python train.py --crop_scale_min=1 --arch="densenet" --final_lr_fraction=0.01
Rows from block 3 of a small masked image model, named by matrix and row number. Rows with one number belong to one channel. Each number is 500 + 50 x the weight over its row's rms, rounded and kept within 0 to 999. All counts start at 0. Numbers have three digits each.
After each channel's rows are labels from the 100 images, of 14976, where the channel reaches its highest value: "colour at peak" is the nearest of a few named colours to the mean colour under the peak; "responds to" is what is common among them. Only what is clearly more common there than usual is listed. The data: procedural textures in two colours, tilted and lit. In brackets: how many of the 100.
# conv1: bottleneck pointwise conv (model.blocks.3.conv1.weight, 160x168x1x1), inputs 0-167
# conv2: growth 3x3 conv (model.blocks.3.conv2.weight, 40x160x3x3, transposed, each kernel summed), outputs 0-39

conv1.102:597477549443429560482458536504413542451460519471493562500524522491542501498439447507462566531540491494523501512544457462534534586549399579506449431527472583521469531473491501530475370492474458457530510544462490511541470468522536528475499424573466528592479490519546514568560444536509544550614479567543474575533494474462510438522490555500525446541476425538619426356451513433453420498510530511484568495528507628458524496426514644476471350526452452493550516504458462384515455483516475516491520568405537513537
conv2.102:519428493583457397560582434445529471476480498518456481503469560508461457518397540546401557506492481393468529467474477489
colour at peak: blue (27)
responds to: blue (40); pattern colour: blue (26)

conv1.77:598459441505467506441457459549589546491516557526511462437427491519495494492544529530534540467575489450513537493407497494476521510529551473464490478528443528430521598500533519461478586505560500451470515480490553518547433452600496472576481464505525451538450417419544554478518494390589491505431434571482510461483547403521541545567589502469517482509495433515553523486524556564451567527546466439370594522458475491542569491404594560493451458555477420474501465441668559423497531440509360500477451530476481489477
conv2.77:574486549474561579580510558531472533576493535475479445430634477448489520564492479500434455479502580530502463483525502401
colour at peak: blue (47)
responds to: teal (57); blue (50); ground colour: blue (30); pattern colour: teal (29)

conv1.129:501558345445493490452470483456509450543490478526494566484518533489513451466516522519517541432482487449462464482475580453455556478515451427488409515529546566469478480502504434539480526564447485471523473482493523529557519511484443470512473481491511473552581488497573504406591527566503441492490574366549464553512369476505465474602560486568510470552633536473552519495461391440512553485517480517414557470469499462514468458432417423484619458473515512558538480500420388689546482514587494513491523522476483447450
conv2.129:495561518484494532481424525530612403535519546543468567450581440521495532573492550452511426474455492453467393477508444447
colour at peak: green (46)
responds to: green (68); pattern colour: green (45); purple (40)

conv1.107:487547557427403524443510477494440477440458527600497533527523416467481540482496470494487591499447470530503443443535459449466570530469594445581491485571581515446537477473495563439467524559506495518372514451487519422530601523479489490522488534402502447425482531530509501490483463509520498486534448541544504515537562471464612502653452494549481488364514389441478481525444477511445488433451499494495582460564462516459521474407508524604506418492604521578436464449437518466545491504499492570574429507466420577566
conv2.107:512450515466458422529500449476539583480629568528512518472395526443516530489437488579422551539436460452461495447473462525
colour at peak: brown (70)
responds to: yellow (61); ground colour: yellow (55); orange (53); red (36)

conv1.85:461505532500464540527544469498466497474567536512533466496531534513437514555408559436467614461502506559509513434480490501466574470496491494490515498505507512543502489534533470569439496492543436453473522499442505499539450377517497434539442542469452521522640498566488519539530361388593583568537424565425436447444494517459451428545587556498458429622490493578612482597491562532456496474470543409532477475562435548576505566402561536513525510490471523517447404424505515522497436545580595484507494505559488490482
conv2.85:505499662547456514419544575480588438491507478498470435472515514452474504465562490448609498485511514500529561524516580469
colour at peak: blue (37)
responds to: teal (44); blue (41); ground colour: teal (29); pattern colour: blue (25)

conv1.20:521527499456500560490561471473554523496478527498511462573545449538504476472579460469435515501578482505509453488470454564572613416455499463463496537545500475485480494445437530531519429508481483495474541469487539529416463433497431450554446507469438459433444483419556476552544488454472449572567525549533503466467510515508500490507456564428551464557558522528535558523542507504507524537562579488543520617552528574460605603539598553594471583514535582511588383458611576502568610434421520501487536443591570598468
conv2.20:585590561530454538528565553478477542456454477496469415416509476465513461486633438497446519498529482502545513501383489485
colour at peak: blue (39)
responds to: teal (54); blue (42); ground colour: teal (35); furry (34)

conv1.130:479499563563534599490430477497484572523545487505510492536607568507439479526512487536454416549429455467482453475442465511477535460512447522476518496525564479450521512506519468467520516484514545494438483456542495496444506468465459487475523514511445456500565547507487475475499556505534449490562590426512369455530435528427530447575542480610455426517622481500598627386437579582499491547500469429588604520467511412474536443539421489525463487530471508534373474482569566502459574467491570404413465478449532602530
conv2.130:464527518546459490520513567505617416522535517468483491563528531525544597480538471441544538473567530494568496449613563416
colour at peak: brown (65)
responds to: yellow (64); ground colour: yellow (54); pattern colour: orange (25)

conv1.83:584531472514489500450543476393380480475585509481439493425500505508455487474522516395558581494490519529568497524499500472547496473550382601473486425448495487539494503475462512563473486480410459486488471537550542387526513550412478423450496493572489448481484429559574479492502478534551559467460402509413494508450396461506475501476576490509518574507509480525497574577581560485555537524554526546460461543588472477521530447573503629490528583524441498439653424425505514509539444450473537530516505561567599476509
conv2.83:559474599543483530422613530489482468475431452569464506516498500534507472513633422479558518440492512474520524469404523461
colour at peak: blue (54)
responds to: teal (53); blue (50); pattern colour: blue (39); ground colour: teal (30)

conv1.7:544476546588481412539563428565437543482596558547506500564564461500451533418533493591418590520450479607450564413566572503519462529488489409473544603545542436521515481508469546527478417551425555631458454529449493459533433459515518531475466436498482584541476584514518487467436522477518550468546575472484477526491494619542494460473485507509587538499427436516528557478541451534471548406492439508494486481544540438498516439452485535438527449493433463500544546474504472522458523525575647580494485462471597484488
conv2.7:533472615519480539480566510525499471456428421537474490416487445410456481544394541417525434483413518476564503513509486475
colour at peak: brown (44); green (35)
responds to: green (60); brown (52); pattern colour: green (51); grey (36)

conv1.24:465541445538466549515494544567512525420550481479436490499468512455514466520492454568491443467459545500450528441570523447465513520493475543499486526576442472512577404521487459464545451509532440506524451565506483436477500531480511497532453459551425504460536442538567495499419494440544590514504551466487456475478502470515434527482579458557592427454560638527542497499508460451663407570494568534510485562559510444618555489518465554649460495571525566450490520453448496574440478646524454543492526436432553579582
conv2.24:598572485536454498582599566567483515452488466458430458488568533456436485518534410490447537507593453527515507442451496491
colour at peak: blue (33)
responds to: teal (42); blue (41); ground colour: teal (29)

conv1.66:533459452521427530551502547562414486574531553479466462462519497505471483437497494446424594488442555503587541508483453497471546540546465521466537426520456486557494457499527646482501419535551618535491495491479480428546480408510508528501504454534463511482443487484469511435529572445423424381526579423475504490454472559462527498577431499566423471503525525565597615632461566497430458461523477457593439496506561450558500516502434501431437461475440550517517501551574537496503547476531582538481476394563430497568
conv2.66:611501512497524590462513519500574440540509423491538496417623475497530493575397485472490486464474570468493462491565546462
colour at peak: blue (65)
responds to: blue (69); teal (61); pattern colour: blue (38); ground colour: teal (36)

conv1.49:514537554471521509516469524487543517450381517527439481499624502501526404463473468552559437516561488522538478460465561558497536510622448462399525514458489492428579478530570444464550520536522444456489600472457504474497480419477615473388404480530456448499518546460561577434533468556457506547453538518470473460441614522461552520464500430480577526575461554526493567515513446553546498561489451479468506571461455569448487630479528545447451506563420503534606514448557501483476502489447510445459489573413440480410
conv2.49:437518502564479492564587439467454542391458475440487419498377522475508459534531545429489522426519474484510447521484518588
colour at peak: red (31); purple (30)
responds to: teal (42); red (35); pattern colour: teal (34); ground colour: red (29)

conv1.110:526560467547480564454586399485497537396511498498404467464516479468502508474528452405512490506513423498428491485486465422591524574444462486492503550476466483525441513527519452468458592505382497486557582545452454492607510511599456503450479481541490530519569497450447410483454519498440506441535479579406447537509522596506486486478577439526508530505510604510458385514474528588499480490503513511502587541510526454468495412463441480469601453476531574522343488476545472493529469550597533606519414467579519516443
conv2.110:472462586470493457602496454527484531509416470493496592500546559613560471471501438549451507562542449535442546421500542461
colour at peak: blue (38); green (28)
responds to: purple (55); blue (46); ground colour: purple (33); ground colour: blue (30)

conv1.48:493584544516479525522460546525412453476475470553501450542462539497491498496448453527473508537409460392423557453453441459513429515516614372438463429470540497470530493532477454600479434510519486472460498502518542466427465518439523614558444503506497506528515479415546499546534513485595436443490481467495495431529469492483479436472524629482509472512495511539427490532548470579366575414598548406445513466476534536475390538555500543547491584553595545533474500438535509482637488492470558446580468472460519546540
conv2.48:424428474636459467544513437532513595471527554546506521530349463519491497490461438496457518511532457491504551524528556519
colour at peak: brown (60)
responds to: yellow (58); orange (41); ground colour: yellow (32); pattern colour: yellow (26)

conv1.145:483443491440443467495403471532474454512495446496509593541460480423619476497424346531526475455451430480495416503479470436496487582615497516495491483516555477506466517445499471492518493439437488524493448533475564536486472503449530448476487490460468472439533543452498505493545480454433466523477484435475422509538541532459479472481453647472542485564455411493588570511561425495480429491445493561603542426461376496403510521519581553580518569542573432565460518439475435468465471391476491445429429450450506484445
conv2.145:539464500514476571498537538487614548497494477558443538570425522459456515420517487502479568487413479526447579437424450413
colour at peak: green (33); black (26)
responds to: purple (39); pattern colour: purple (25)

conv1.41:482597514475568457524530469429463414447464501579531480526513456497527461548405439536492438580541524498502562473488503483561464501443524545497535569502483491547499492483501514490505499438592470570491457507410524531523476454514553504479508476466447496555459515466494501435450442510450519565438487424519582513521480471453480473509518492506531567449572541616572464508499443578530593583352512452443413430553539569557534479385526492581529491550365523458430493410643475473567502466502426498556619513490507419493
conv2.41:521488453553522597445492463570507634492466542478413408545529504561505449485391526497469496507468397521513473525525503473
colour at peak: blue (47)
responds to: teal (52); blue (52); purple (37); pattern colour: blue (34)

conv1.72:510491574537512501444457560501460456467615543446518538499489491468401580612589484544448506442527549442425510494510508481467544533567502541510504482448469540471426553486530556471438460489555529494573459499568511466435573465421490434560508508508526502452513512446496537427485499543465492474514551588517463497603617500551649453494469573519487477481478406549443508467586456522436553502467491480577430425509491459498542555542463503343522549493447530483468433571574448589458515457392492458489468441424438566487
conv2.72:532451447516432563578585499540525448572538508577486522467521531434471557538439602434517515498477426561517506454508442419
colour at peak: blue (36)
responds to: blue (44); teal (39)